python train.py --crop_scale_min=1 --norm="instancenorm" --pixel_unshuffle=2 --widths=[96, 192, 192] --init="torch_default" --optimizer="adamw" --beta2=0.99 --batch_size=96 --final_lr_fraction=0.01 --warmup_steps=530 --weight_decay=0.03
Rows from block 2, named by matrix and row number. Rows with one number belong to one channel. Each number is 128 + 32 x the weight over its row's rms, rounded and kept within 0 to 255. All counts start at 0. Numbers have three digits each. After the name is the row's rms in percent of the matrix's.
# convs0: first 3x3 conv (model.enc.1.0.convs.0.weight, 192x192x3x3), inputs 182-191, a 3x3 kernel for each
# convs1: second 3x3 conv (model.enc.1.0.convs.1.weight, 192x192x3x3, transposed), outputs 182-191, a 3x3 kernel for each
convs0.27 099:084053094156084121123162203149151172126132156096095114107115075141139129142118119171159144110113101100087089093102074106075055112137116142135162163144135106102123172162155158174175139131154148161134117119118119155117154142135155124132162100132146141132122129138081075128
convs1.27 105:132133125155143107175155107073076073089098103142130118106096089073062069074060061171182161157148159151144132145141160207151148186171172174144142146130139138123152126122127107126130087089109097132085108103117140154164114120147118133119154136150138145125091103091146127130
convs0.28 113:145216171126144190142152166131157132101149158116129136106157157101123204153154175145129160129068087127068114148148157154112148102112117109095094165149144158141111120126133083097109116085143120089099159134151159132162139141060133100096096100133141178150110133093134124131
convs1.28 106:170100150098126123108171156104120132100126113098079116098115152094139115129181164159172166124105120135115147076086179099134165116099075134135062152108100088093128159157165117137138000068128155144137076167102106123086109076144107097144164145146155198161201160121115025077
convs0.29 102:134158158163126128114097186117121119158138080140157139176173106154103098187102170120130142107073106146116140148153114140110062114133124126153082138078068107099129162120120136150109173141127135136111151161123080176132118082131103137129102191170151150158053130194133114110
convs1.29 098:162145160126127154134091142145145126169154139154129116087087154101133105146173192149101132165149137140117111100156143094119169147112138166131125160126044090113109106104118152122103150124082130103160177119122127097139140051105129025119114120186151138130084065107125121118
convs0.30 104:112140172124158201143113210147181106129119112164155114150160086110121145149122143108133211107108107212156068189094187085142172141165109144141131137113141147103108176145102087142149110177196182181109131115113056121137102174165132162118112096108151123096142153072127119131
convs1.30 106:123106103085115178073155193143122078098031064120086142120091129129184133167122105129110143133109152214229097102111175080126055134122056075132156120119124121116180126179123134130126136165169077116144170137089125056082159114175114116177139140164127153114127121123119149113
convs0.31 089:162144157141132134117140173120101115180135090198162115113111110157124126155142171149143138078086125149174132159121114097114158089124113162104113169108112046028096124113114137132110136144102080079101054030123033084131125126130093086141073090204105088124127131131187160132
convs1.31 104:173099111181143140129149179155150139146142137073058083115128165139158129124107165120131152128142100108103090129159105137156114151121154180143133161146109133136126117093105163153154151108111119133151180164171164070154168190169118159142136117093091092097097139118125114071
convs0.32 107:175159206102103244101112150123152155144134127139107077148204120096091130145127169089130076148157159129098107083160104127089122178118164079131103162171155149150119105137150112143131133081113171121134150122084185138143168140157160097140121140111176127163151143167140115116
convs1.32 105:109143123068107143110084060083080091134107121152125141085101086191170164140137167158132098145152105163167161044136170088165168109164122071067087146151177133130144136125170086127113139158133146090000120150101112099137151205161152178140189111126133075118093098105116095152
convs0.33 091:137121114108130160113104046111120119147166141175170146077077115118111157098137169113133136146124126037070121147136129141146133113099120120117085159153121121164152115101129103107128179169156143149151119123125101106115116095125117120119081142139132126121185169151131135113
convs1.33 090:152119115136145125119093155141139134153142131083089087112063122154165175150125131167129136153105116067090118067148155129122217113138149089096107111129137128086092146153184124132130121109144141119090070099090113153135138125131158166119127065121084108153140110104058079109
convs0.34 104:170139124069115123157078106099140126153133138101098122135079049133078087116113097158165151121138115145196107216219158135143116101221142145131143142130119130146117086084139116058145112111121155101111147156123134131146132115080161174136129180155130163142086115097135096124
convs1.34 106:156085131118166100128211114159147131095134132118145100105112122163147163136162201068094113115070125055074029017142085138066131131045154102130169120118117121164154115152150136109098191162154147108105178095123104122144123079068047125124094157203125133132124135146129142130
convs0.35 103:144173164119116150132103119115125139110139128162127156147185142118101128136191195076083107088092111117163126093140141136145127163140155147162120162177120104130065126143130131165098124117090180136164072138117100168164154119197103157195087127150151163168130136114066130100
convs1.35 106:162121117120147150099145129136125103128117102143125134166134055165168108104156128132160140144099104105044089140149106125120119118063119091108148081119165129195130151155140143139144133141176069121077085158165094135150179143138174148135114114117151146120157131141120080083
convs0.36 118:151180142148178163176205202140088084152131130123118138156141119134155111163182133130158134130163145122139110118168123119152132111117148156153143153127095128120104144145161116097115125091134149156107135187134151134141100131122114133090127188083081110111104112100170127100
convs1.36 098:014030048114147152114205087109111112110129156125146124084083093144161151135159177130110121118129135155103123141131132097135097164114237152146150115100092180181131135137134138158143141092094136147134141142132162110169081117095112109073160202161108120124106096101219134110
convs0.37 102:132109137120160163142155180153136103148199140169176148146128133088109087151136113112047121107091200118075126170117098115117143072110115173180170130130114139160086169149104161118125162134134160107139052114103146157116103058095127115121160196164121143132108092110163139154
convs1.37 101:124112061060132092185173155101088122129114116110106096134120128158135135140127132084137129193143161086104148058186151212147161153123155158159126105138041091077077108119170104126120140143149085104133143104142166158170078044104135143158195208132107137125126134105088114143
convs0.38 097:112130080122147140152139135112101127126123126122142125138111121170178179165148149147181164117115113116084091113127107103114122113092089103100111149140154152147124128129140145174173160182168090108119155143119122111127163160147136107102177112117148152170119107078142141125
convs1.38 087:139146136156160164156131138145147150102098087106109120108074120127140134028068027175153146171160137134127118196161172178171155147132130144119142130115135152149130124127136125128141126126132137128137147154161121127137107108081156165158178173165063069086129128132156138130
convs0.39 145:135143152194166158200191175136128129121146184098122126133146139162136125159158145152167136130124074089109077164120142119111140091089115120105147148110152112106099129126134154131113146145123162106113160134142153130170115112083107097130168144173156154160125143143120139110
convs1.39 100:071024102097113149123174153138134140078094109149148142097072072106144161091081072198194164121097129124113170125138188126157143137143095140141133111101138183172183142152145127137119156150141164151088096107091113123094087089066107177153188177166108146141132160128191196166
convs0.40 101:111113085177155207122147197137116111129133131113114092159138144127114090142154121098084091140124114135123125127145151123082090150164178178176158157158150111140120126136105099130131087103130187168173128175128089097116128065041089072072078102077123129120147141122154142167
convs1.40 095:040068104064091105120145142089096103082091106082072070101132102174180166106137104118101097145133115170176159132103113147137154130127155098102110149119136164125107127144149142154141144148140110135131117125115090076056145142112200213191197188225162133142146127142105184231
convs0.41 103:137163162138108108135118051141131138174120142141109129130172147107157134174176201092119096088165123088115108165142152049146089080117122106217162133156085142135104105126131152126177150103118149172120150147134127105096141126133119161127155080145108113052170151154126057095
convs1.41 102:157167152181147125113169120137147151126110148143166160133185151106101069141156164154116120121130138120114149153192120141196187090096146107107179109160156151184119101100103092114074134173161149178177134146156095032096067121108098142066065196101170176161148150123168193179
convs0.42 101:122142140115109103162050126140127108173158120128136156194194130149134073197149122147122133077104170151179150192184152089077126133155121157165138130057099180134112166144118135104089129122104088145138120134169124127145118137131088218107129168103137148134172159165175141126
convs1.42 107:153197191101095140090206239134112112128118128115119108085140151156133064060136139106138146152122098151094074125163107127177114127131138166146134165129107135130102107129132153152132201143145128082119130094144090059129161104141159083107162140189133105116096130108120111066
convs0.43 102:126144122102112094105115162099134114115142161139140167139162133090047137116109152139143113121068082109139160146161146147082128168147136122134114133098137123158157123129148136133155188130141105105109121123137112099172174174077153113107104118164145112133150149150174163152
convs1.43 099:107113136138129140121095126073105141097153164116116098116136084128128154065151146070061142152120127117141171131181177112116148088092115112098096136117176119115107114127108098117119126175128101131128076136157097120145061162147089169157180104113164161121118089063107119139
convs0.44 098:088133120161130167116108084126119126141152133153178178088123112085102133196167169136160142094130127107110165148127126169181168084129157191180186116065079128163163110153144121090101152113104100097055101130140100113166150135100115139134094081131135153151137122129164141127
convs1.44 098:104129106175120118160184151112120129092117115084121089112139156161147096170159123150132111151101115085051086094137116119150145121117130137133127109104095126103099124131124129115122148109131144109100119117135101138163116111094140119104098072079099117147067081115110126104
convs0.45 097:100093104088081131103067154153135126135121154161174190106147131085143080142118083148157165130107115149157124189158201132157115148185128124136134120135126126137113157146157130150148117148121123112032131150132041140109113144069133099029132121053132135145155141170132120125
convs1.45 100:094143095108208135078188167144144122123106079132116118148136138192201112169163128092095111110112116172167071063100105075137085128132078123119132143134084115106092147162159084110132103136145131158168142150134135114135121088204145107212163102186106124103112134097085091161
convs0.46 093:110128120114096067169128125139125122153169148128125113099122125126111125142155178108111141087086141114130120161164174057112128100106148168111131162116097184163174081088127120098090139144134161102058135098127200156115113125091123133098117159128126110138154144152139157145
convs1.46 107:116128114111161157158128116128101105142130147086083092081092068175159165130120186118110103116130109097149119068141133144149138173174128109133127092112129070098112130127134114119130150167174151142145108153107116202202060122128137145148124071122132133146097064103155131181
convs0.47 101:161140140146144153083117126108120120120095105112099095124117140124192166139120123076086091130171164123140156166126128142165127149144163140130140174158126107153109112087113134136155164157130151140128103089106102073130111146139142149119046090060120110095090112115110076102
convs1.47 101:087108145161071068129130123158175187157164127085122139112144161131127122131116135046075062104104105168169161142113077158085110097110126094123108058082137159156180127099107106130110147135130120136133076084082085073068090111173140124114156155115152126150155118104228254173
convs0.48 106:125133108183101092132115104086124128171124167171137125157090065174135117148147193139177145116194170069158167154158101138117142143187180157137157121132108119142062132114155116126134138062136149161137185126096140093126132102104110128159049047125143120076121146109144116132
convs1.48 103:142092131123100100081158053153159151100116141109124101077105138138118110151182179123100091129161139119128163074090053087146091075102133121189177130077105149167125120139130119142123148117112179143117136127100106111127129139117132089091153168082137137179171149079123181127
convs0.49 093:111115121178083099148105157101102120167123094194128075128135116178111106178168144161139149137103125092162125172129121072080107051120174149121118135121125096073138139112123151150107167146105115118064135134111065143176089131115096126119083149160122091144084111143143119124
convs1.49 101:159047106210131131135167181178148119149140113103082091143127131150162151151121196124150124128122125147107070150142105116156126181094102144108140127126077126147140112105112164122120154127126112107151146160196137065188153137106144177113130133142107123139067103115108122099
convs0.50 102:125138122096087144168096119128160123159126053132151142145145113126136088154135134122143157152094121135155137085129148145140055114122144126142113154085104094089155158131141155139150138117124133091077044140165111140150127134136132165136087142133176181156133136177175156094
convs1.50 105:107158165154134099195120135092115116149138121130109100074112206078135047189162126127131148095089140172142108155158074095115204118102069165087117156092034081102063132133139136108141142126094126086120150108094147119126120078118138098051161166164158132096148099106109119111
convs0.51 089:129123140201134142139152143138131122124110108139129152128115166153165183133119137116108089118098082105111131113105128136152138154175158108113129153157164147141127099082089139133133126124132155181112107122083061109132084085071128133114070076070157166126097119081098107083
convs1.51 093:113135146100100109144156150159173178143161152136143148161169173114106105107085086161158136111116092112118136133133116121130119137131134120139148127105131109102145172169146112143140147156134126108078099108113100091083120103181137135163145149156142105093096115135125149132
convs0.52 085:173162171152109134168147130172172168115104114083069089106131149074088116111114165103103127140133153153191173137108148091086143115112122082094137035079179100142209131145140107116113121146144111097085092067076119096100130115111116088116115091088161175165119146155065097113
convs1.52 106:137161174134126106147121085064083107099113138138129143146127111125128101139140107142132116182161152147135124133094099187154132178118139198195160199191162214195166139115134127117123093123115134129134149144148159160161134164171114141136118135121156180153164167135172177149
convs0.53 100:105128125134128149145181151102087128168145141141107129150148142125111098156183114123107111150139138178172199138101086070104099166185208141125121143161125216205204119112114112121108090092104125130149135153159105128140076104080124122120143128122042065053159130146073100119
convs1.53 092:074108106177128145181173138172165170182182179098105084112124138182194150114167146093103097127100129140100128109068107150114144144119146009053076106106114127137107110113142166150148175183176102111143139197158125089105203158138185170104140172162143138138112093102122159156
convs0.54 105:092157110179115102109147121133148129161158128115138153206148091144101050166153130138160127084103101150156150131095115108132100179117104137095144164053146118090172172103141136109123146132135125144074123126076111190105105085043122104063123114098111112167081126181152146155
convs1.54 102:151146126109107105182123065162149120172158121169112063031119183108147152137130155129080062158178126178176152102103126141119105146139132121121070106082027056119142119144117136149140174118070142116167149130163135128174183125114158127154185177160124089064106077145149113147
convs0.55 086:147131135162120126137112137152158175128146147072080088135173142187194150162149111109132132171212169156181133113113127142152143139130145124150167186142143168125108144160131186229204240255218120128114054099070087089103140170124139170153145061126142120109116126135109125117
convs1.55 092:154158155133137137088078064088073076118105103137126121105120144082091088088079083132140145118130116146108110158158150129138171139132165189189187159156162148149124049070067049058068070071088095139108123141145146177170147176121193170102129141080109140150135155164143140146
convs0.56 095:121128104157132156170135097129141119124111113143128159102078165105166184098050124119151153112099101098111134089147157114139156162144152082114181119143157153111108079085097094103086102126109152159142144145121101089086082098125142109098112116132155126129100132095134147123
convs1.56 096:162120097107118086169153165156146160162160157139142145146154127067123137166163152093152082163181157162140110109060067124123108157140151103125156128152105150198197137157121137163165126135136167172147067096086064123134162119119128115134142133111117092096170178170156117075
convs0.57 085:200180161173125111084079071146145156138125151144119135147145135092107118114119103122115133108130099157140107117090093123095105153181125099090147109111123088105104163178176163205202167190185128120116121120116152129133198121078137117075102117100159150163108098128116120130
convs1.57 098:094094098111109102063036016112111133076068086133116120139129120192153140111097075169129108160140146204219203150155122099076083094031088172132101161128122181169156109089119116088093090099108157155158129128144082096096118181158106167168090105114120149127112127108147157160
convs0.58 117:118169145173177161173174191148084102160113139139146153184156104133167088140161142146136132120162126115110130173154128130160130105121171185178173153149092105071119129151161086094108106107097106148098135169161133176133139125126139130103167165080111136112108082104161121107
convs1.58 098:014069023126146123108172106118123122110132146120126145098085113150158127161172166143119104133136136112092088132125131124120092144146194166170171106113116169157148141136132152146144146106104127142123120145139175136174089087099130062130176154167111111130116084085202151102
convs0.59 103:113086114095070105104079093144139151132147141189208176145134141145134128152113093141158148134140168111097107140123127152108096130131122103124115100127110166145156119116104147163139183188139154133145125093114077051105122143148111156096133122094125100140161152154127116116
convs1.59 097:172187207121109131131137136156148138135115115154151162104120116061079065114139077133119117100101092147176171187203195171156148136167195136137147134138125148140139140148148145135140147138130134124123151146166132144146138144114144125135139126128133126133129138136115139137
convs0.60 088:096147167169132144166124119083111105120171187158191224118127073125118105183165157148151133128101095133150153147149150133069076120084080164173147138108104124089056141153143135106116125119114122109129095070081137121111148101082136151133143111104117119133149178198167221245
convs1.60 097:129109116119128128136159196135132128117129147099078088138115110150101123066110126153202194104083088092089136154150118162168139120181180160136122124087112115084124121123120185192170185175189155151135123159169110123156099095128135105069168091117136115139138155117108072100
convs0.61 093:192153168134158177159088036144140144136130147193205204122131136118135125137148154096132112108139148147144101151179166112147121094105083107127166127152128149109126141132151146137141159174175136144115170165154193166097121146126110166101099110099133147139140112120106103119
convs1.61 098:094078115138120118105113135136132138082077100074082076131136139145129135124114112172136125174171145217255215085118084091161157114138161099102127156155124168185157148132143152120145113126125158166172108125121087064093112135107122119134100143103138141137128165151149151135
convs0.62 093:133151155154126160088115120120138111119118118131122167079097133105149154081076096086093124122126116149173165114140153116147143174177166107135159156151184122146176101097101097109103099075082161198158115113111121141145115121110074165099068098090184164139125128137122103153
convs1.62 097:118139143060085091163135151203180159166169156153157156120138137074119109101110128128161135156187166155121132101100074114132102140126143100145148101133077156190134199192171144160177128128132161182167081098112063084100157102135105120155142130111115085110131145149134130132
convs0.63 107:159117157156128128190178126125127160079170175067125196126138129103134219162102111139151135135120101127042101164129167187109150119073150071130126159167114096150056085165166119176131120144136149127116118081130179142212144119149135117121142151171111065187132146132134164143
convs1.63 109:107093124166115179162123148155125063109087088118115148137080069107137111119137090103112174079069153076138112109126124150093127089144129098077165122117083098132111130110064080095093110107144113117072161140062129146126086074082108151132120089063110121131138139128144145156
convs0.64 096:066175171084076056131170092118137127044153153044132172136154135108101132064066117156167162169116118162106125157143133108131138178068132141134170122124167067090092108127154113166176136115170142105137156096110136094161075101064080061093122145084129146141174124128138140151
convs1.64 111:172186164104145190169122141164188179132141145070083104161116099087123154121176176133134135088111114081141099054089134150086089125113153081105121091085167089103137096091052114115130114120119167162102097175169116142158098090121111121153095098097123129153147149147122121099
convs0.65 095:156134105153154137168171184143153171105146182123143174094086101111113101169145124104101137128129101170185155147110121141157148146173169148131167140173123138107144145145111136143123137150160078031103070068132082112122130099128152179167159144154178172138137140155162157153
convs1.65 100:123167161115138156095114137133148159085122127159156168150155171156154140146141173141101110135137157180144144054026114110125155120168169092145141087112105145144138134137136135116132123144146112119141112165141125129124095096117075067079140177104073146120116162125159153113
convs0.66 100:191169139173181206152149166084061054139129134122127115138089085148123124140141154076116087143142093137111105132133113143150146157137148156141128163148136169159144139098083122066079137132124115148139165155168160143146093170133145169119135140146089090070114109096159133127
convs1.66 096:042030074117120115110121124087067081111081097117129144100105102156156138093106136150152136132150144137170172138142144116098097126126158145151167121109129209202200141148146137156155135168148145150145121128108166142148123106109135091101151089087136134139134114098240209124
convs0.67 092:181140160157163142146165160152156145142143133133112163090083110163161175114137127110143121103131137104118124118144153143147181147196195103121161128136154120109143049061112084070095093086088152162134154132088131144096117092099102119105145094086153167152110136102142117136
convs1.67 103:125177151128135110159180151192208190146167168131145136144125143150131130128086118145163159114139105143144127144076076132151084163111118162150173141085063157132123165157128116163154163174154132143124133133151084087132100159196174184220191198128106106122108141170130148131
convs0.68 102:144119102111076113127121132098120155142129133153114133117120168146108132128178155112127104128136131140182179140112154124147168132180190095098117117136112122160150104120158115091125158148131179101164150133110096089120182122142117103145102110085086104104113096111126151092
convs1.68 102:131115082132128134181132151150160154149147147148127133161091046096133073148141135060108098224134124160116145083105128122098174131117150093116117097172191161157139154149167148143171140106123148131120096119118120135171185123090123152133161161095061114110169166131106102123
convs0.69 098:033140090113100154185118102114108093099122119122158156113133111070072101169145128149138166107105113123123186158142127130186135136155168142137152109076097153188155110152164082101121132167103107104042076110153099123122151132144140130180117115135134139148100070086173163156
convs1.69 096:102147149164104119126172150139161138100129133116118050113120129155129106156167149160143083187146089125062130076046048120108145116124133114098142105100098109118062147153148114099119103103115140101102100132142110158192137086132130077127125035050072111133133109135093098112
convs0.70 099:138171115112128133197080087154140153136106095159142145150177141134159142106103113096173184075136169127040087193127165092118126113091028082066154104130123154119107119138156174120113129171174132142157086156156131171076135152150137088112117068004136125131123126105073092092
convs1.70 102:081147199084130203158147118128122118090101124105115117148154132148120092136124076122125128168134095151172164118156164188161140164111098074139148127140139131114118150162110114115112119146107179156168112109130090010076099076157065121178170175111127168165166128153183148120
convs0.71 099:142129064121097155132179201157183152118143145088087094163124103127125125093147129163179099163137074145099103167160144138109150110123132136127139168172143126109108142123163156156157155147114094070096123114123093082143148200033149127115136159165102068122130121141108080073
convs1.71 103:082183156129173217149153167112182156125161169127077085094169144070137158099176199150117117120114144089113133113110172124131109099105066109084124046083194056102172140062094105104145174153107163177138132156109104107073125125170085164145124106161134128066175133163133136120
convs0.72 089:127164159140097171154110145095091086127151124119155146148122112137150131176204160141151167111105072155162081143129148075118126154100086155174173152142139054044082137159133130140146091121123123072099045079124091106079065147088088062042157127096108108046104116107121114084
convs1.72 104:129160158137207233139177183141146141149141150070047092087104113141155172123162099139139136118149129149165143147157156132147147095111162144147150089105155116155171108114141149152145139133114124144140166138158126132151070098162094123220133122156092079097167168182087093113
convs0.73 091:133132143110165130128145173174161137106106106094086100127085102118150095148187105161125132075101110140195131179147141132113117137134160146113121115131114107158171142122082118160175076114131051054138117113099142125060125052064125139110120155155183134104097119143056090111
convs1.73 103:166136180144131131171191169136167185097115147116105126159152177148136145163192197132160076134127162148137122104136092151171213160134156144115142138146169154158144118127110096113117105119126114156149162140178163116141098106155087056065172186164162154137132119103160136133
convs0.74 094:166107135134121132129142160170172188169175169135141148112108106146169146144153130096102102136184177137176117113070074145144167138139163083125128157166135153113115123142120140157145160164123134158140064113129120136170111115159133130123128147092117127121142134123151127099
convs1.74 085:149144120133114102094092062127127134132128130151141151116139156152096098134091084147160195169132140148121145155136130136152159146130124209181173181159163161152150108115109112118120117094103141147150158161162178201198177183161144170095136159158083092113160174163152148121
convs0.75 092:145117135152165134183167165108119125114160159153196195152138109114142104172152154125150123124111092092133136134135130124101105080036103172163152172170168146114112145118112148173141093081104174132182120146089127106132095088101159084086130185121148127152080097110076093114
convs1.75 104:105102158108139139118137137132150136128129105127106124129147162092108126095118120139157179150157150146164145136154140169158175147141141135135156159149170116127174163167150200177167178160194129118131104121112083091096147158135175131163099085162135145138118125125192192203
convs0.76 093:165129129139183144113147055153158184130125145103111127062064091130133132149123122115121109156172136139176160149121099138117116133143172059096105140128122156179155098110122134139133188210203137146141100062087082032114132141150151140141131162131114124131143120122129136099
convs1.76 088:140141160117091104107133149145136133079072079123133157159155151107122081095123156124114124129161157093103090116077086152103121155130130086102098115117121210199136133135141111116133115123127144147142111121125140100120163118098133128121176156164103109102178156160200179140
convs0.77 103:172124159148148087173120115166125091139093066083054061184194154121156118092106146100129174121135113093154108161158160131102090114169191147150113091066126071085131144182155127151149125139140123155137138129105144121094181146126181135136168072093164178134144147123051116106
convs1.77 112:122131149156141104161107109122097143205168180167141147172142116191180146172148120180118081194197186148167138168171113233170157063108143149191195177170195182200182098077044074065097068080086151170154137155160078105102102144123101129109133139141159164116141120106130157148
convs0.78 094:073126133101143203075140161188158154128115105115135142125085106129142117149163147090132131094130134138112095092074054130161123083125174152117104144122138077176175110097120127153148106175199176188151131081078085085111105156122152136115134120119125116137168129074117113160
convs1.78 091:155124148103114147157117184143140136099075079138125109102150142058143127072108063122097120126123133199235140174108166089122153129115120123118095114113138162152117135135131124142147139149141116127122145151155108062106156122124130106095167102174130124128139131151158209178
convs0.79 109:165136144144169161080093128137110121136123142151176142105072147102106129174180188138146113119141059098104137204180168132127097125112145121167136101148117103184152108134119134141103118156161154149127149141108119119131153150146123120146101129146082062069172166159118112092
convs1.79 099:162164152161113103082112077129136144159117158134112109129148142112116141072116121092121093076124082120130138134141169099130151075081119107085115165171179164160128121122139136134122144184145141162150157129115092040027153103113147091123119129145138143136151141129172138160
convs0.80 098:143138177158110079090147185129119119139135125111107128101158101161132103100123159087103125115120146156141188167152171160125138169165125130145123133126134125143127103132129127145130103119137141113106198153134114129127140123090132127107169126055039142231126136161127163149
convs1.80 104:122125123138113145147113132113123141119123173127125146121149118150142113141131127130146102109138086163170179124090153160104125153111139077073058124112069177185135134174157106113138166155100148147135129130149147138171160072143171157125182116099158120114103092121094093149
convs0.81 106:191169196163162150136089157113107099150112114128094095216215204122101165108116165098125147102114079141160163123143173127127126176161139191163139122134123113132137130113109109095083176156182123158120157230157114148140128129169150165145147125122108085079118122070103092078
convs1.81 101:118141109082100090157127135102093078143142132100105089088102121110121143125151157088086114139158156170136119117146189104130110121111107123124157089110153068084116069101109122142130116116117134122120141154116168192168136177144148114128129135136188188155120132128131125148
convs0.82 090:066088103118126110113065083080081093118116115152154113137132126152186149143147127169173130098092084116089108117150096126065069103128106115113111153178144167166102145140149173198192156192172130107092127055055095114148178137115088106105161136136143140135049060094135140139
convs1.82 089:142111111124150177164125115133141148102103103101085107143103124141153130036046000169147149153138106165202175153142118179160135129098120097051096093098135099124145138131134131117127089061089145134146150149176083077089102111105100139153122138096047054064135129120167114126
convs0.83 106:115097106108078123098103139162178181163173158108129142145140109152160116152148108143156139130157152127146111113104079112124134113122118088140145162166165138136116133148136145189135135172135128117147083119134140133168090111115115114098137127116137147163127125106133127115
convs1.83 104:163147145135121124119111104120115114141132131152143146123135118085104103093102092177187220168151138153132131175161165170187188165156146224200199193164166159151155127136140111125130110102117099103104149157151173191184143142130164157109156152150099101114162162156145150124
convs0.84 104:190142147170168212126140210149132158102099171129095146195144108150135125104143104143130098141139138099056128102151044105152148156153107098129167162187171164166130146158155100144135120134171102092124111152087145143139120149130150076120150077145156157124078139137081093148
convs1.84 107:119089090142122133137146115087071121115128151146114100128122099131143159092155133116192138130140123133130176146131143154127113143170154151119115138106129118094109159134105129145075107140100147140116124137120148169177113151117121142098167170104112132160134104121138098063
convs0.85 083:179180172158156164170127110181171167126116123077069079126137139105080126116120143090095099125121127115165139157140147148151200101117133121106139047027142105125189130133136113129101137144145127109088116104081142078096136110130138124109128093078148173140129166162056080109
convs1.85 108:179163187153146124181146112084088118153138155185174181160127133124132123128137123137108093199195201122137142137099134203154152120111161200200164182186176223213185108084116114098119096124123136137144149141147130155141105158151128162137127133127152183132168164128165184156
convs0.86 141:137137146152157157137168183095096069119134129118126118129108122124119110129119153134114115158146132159124112154155139131110125185136120135130163121102135132108136166134109103116115111118118135112136142121125100056104106116100138104114168129137123116086112114112137132074
convs1.86 102:071096108105151153205174150109097106156145142119151149118116141131096130199102136136111092161142144115064086157124118191120106172158184124125141158137150155146154153193190153153185125135164154133130132118102158135140082092108127124172156142132097091103150136145152140128
convs0.87 093:162140172179152162130130132126104121128119128164157199154168171136138154137120131111108108100117104056102116112162143165157154089099083154110120162142139143094124129101113124129137143128129170139132119131106144096091103097136120097122086072138164193189094102106100133129
convs1.87 109:134112145146155144130141137153144161147125104135127132153117127141143123131119145176201136102140125093068085155205150102136154127128177055147162085157156112191160181194198128136151113135136148136068127155181064097100114103093161137155159174149147112101096100097125113140
convs0.88 086:156119127157125126191163177066072067092099088152149150111106132120123208101113110128155156126139147051069093106119141129140141113109127128122139147201198139192158106098109158164168147144157210230189162124119136106109087091133065117170077068159120125106125133111127165156
convs1.88 101:145137174125144169094094119166173179146145122142137112167134114147163126112112110172175146131114129104102095154174215113128160148117088116116054123136151171150135158183168115174157143141117107096054130147123091101095175172129126131154110123144119085086118123130116151160
convs0.89 098:131172122124102118179150119123124119137140128100117074123148121121113087167225140105133091129089117144140123164154151152083131112083160136147125167156122185133132131140140107160138102103106128092145132092126125139080126128158080113155119124104116112127104107096063118090
convs1.89 103:143146160221157117182153155136127146108122120088090100156137109135147072100124099118140117179146137096096088201125083153124143193142140077142175162120120146105156141118094143126118142092100141122141153152204065117164107206159137212147114110171195139129123108109117132093
convs0.90 102:181165157186195252182192185045033024099119137108111122106101110129115135146184171108118125152162122112102081143160135146145137168150166158165157168176152165176108141119083120098071134133118124157131137148148149132136063099133122160133150148165069066044107106097105093107
convs1.90 096:040000042118126116122152118109085090109098103113138128122103120140149161110146178141133131116132130116111107135138119105091059108070112115129150106115138125175194130141150143156166133178170148151151129139100199155097125118067140147110144108113140123130132143129179215169
convs0.91 097:171145121108154110152200207140143156127123154132130162113081118115109106135166162136136106077120084115099082128132069083092118178174115100096113107141138126177131099118117166186166100137147162129137085092118123120144155099101153088107169159147079087112171187177083079137
convs1.91 089:166122163134112115131167164132131134097099121175172204120104114085104122045080060161143106114132121155143160170183184144178205117122136117114126132122144171161160147143141110103112120105123147145142119126131124082087098095110170117112174179194110117119169171141161166140
convs0.92 116:159154129116122138158152155143130119146120137129125127199162110131101099139147117145171179180175185149146138133112159139105128184146137138117110158115134124145166158143137092081095075113096119126130129148089140082110161131141136093121113143152096059072133120115149153103
convs1.92 097:151171217168134188161143120118109108099117136077089122121112131112127103175196147109095099033042065083050099196116122143092095145094147112129130122147144194183197153163172142159163146135142131119111157131124158170178174122159171125126117153094120114107159182166145147138
convs0.93 149:112161205170135184168184208119098093112103111104105106147163184125143164132146130092106102113079058117115065115127119139102108167136144118109135112127111152117110131129117102121138136139148108093105138135125120161177139133081133106090148105119148152115089099096077107092
convs1.93 106:146154124160117138065110134150155129144130130143140154110154136136075089123138145115126136146159161186154174096094162070154235105199189122147157139152132206186194162157135094137112048108134098086102118166146169166156156154126147122122109100181164150151172161135129097119
convs0.94 107:175170143188166228122187212121126113094096117038072077148119081115109118122143182088116081167137124069098151111119119149146165098106158117198091134169096156153175097121134093127132105125160171151162130071119193107078131057078156162183093167157116106113068090105093109137
convs1.94 110:080076132031108097110166194147147176159159172126140132115110111169153123142207185136089092117130146122061144127083125068146209204157155137151123150149111195147176167137121142133137154143175128091105139159136125129047107085116089053090112110242178104134153105092161146187
convs0.95 097:153126092126100126133096117123137139123145130114143159065103154125096128137154152131149149121120096133177200097146141107130150105151169085090127106126122118152134131119145083089080141135104127120134133109063139074084149109096123114119105116058148128144114110100105145115
convs1.95 097:126091081148145139189205180169169169133140143125114116101089088164143120171153174103129094189133135094088132077099089132116202154118126131129116125129123114090081159179179123138162132103116143157125140115145100092136171137156121154155145152118072093135160169128077093117
convs0.96 108:129140122151168149173117191111148103118126123105114107174131079187150136161129106173129085152121068138137107102094099101156142128160118180070104168171087136123140161117093111151094117145090134127129137119131133170122093138172130135167113144154146130136174119091172145067
convs1.96 107:066105086110132120136119167091115123138093088133120110115099121117135118108133182123130160187129140127141129100130130139142106180142072120114107102163112138148124138138118128144107143150140045063067079078125118157152136148120140179128191170120127143076142113068167137107
convs0.97 093:148173167156156122123108162124140147140141144134172178078107136149119104162179200139164149134132109107109139130160165094122127072138117136152159128142138135169135096116089113119131107098098128137118180134150117139122117106113101119094171146136089117077143163185100133134
convs1.97 099:133135140158106156118134079095083106101103121139143147152181161083105120084117126145151104089136124186177174119084126113111148174090134093094116092088126102162119136142124182146125128173158143145144107119110105091102123130125196085091155135083144157149141128140143165159
convs0.98 098:158114112150097070062086080096133110136122112109159149138132125153116098151126144115142134123102136116096170124095160132118082143120126114163134136059151132138133134132113116077087158160148119127068199120066157159119121101109118138099131151087065136179085127192160163127
convs1.98 103:145119165104097129132087108139114122174166130142099074086112169145165113164142184165067097181191156156118134088137120105116142143134129171146058139121036082087122121116134181174124179160035149108174177106143154124101180113158118087162116138178094097125108081185097086131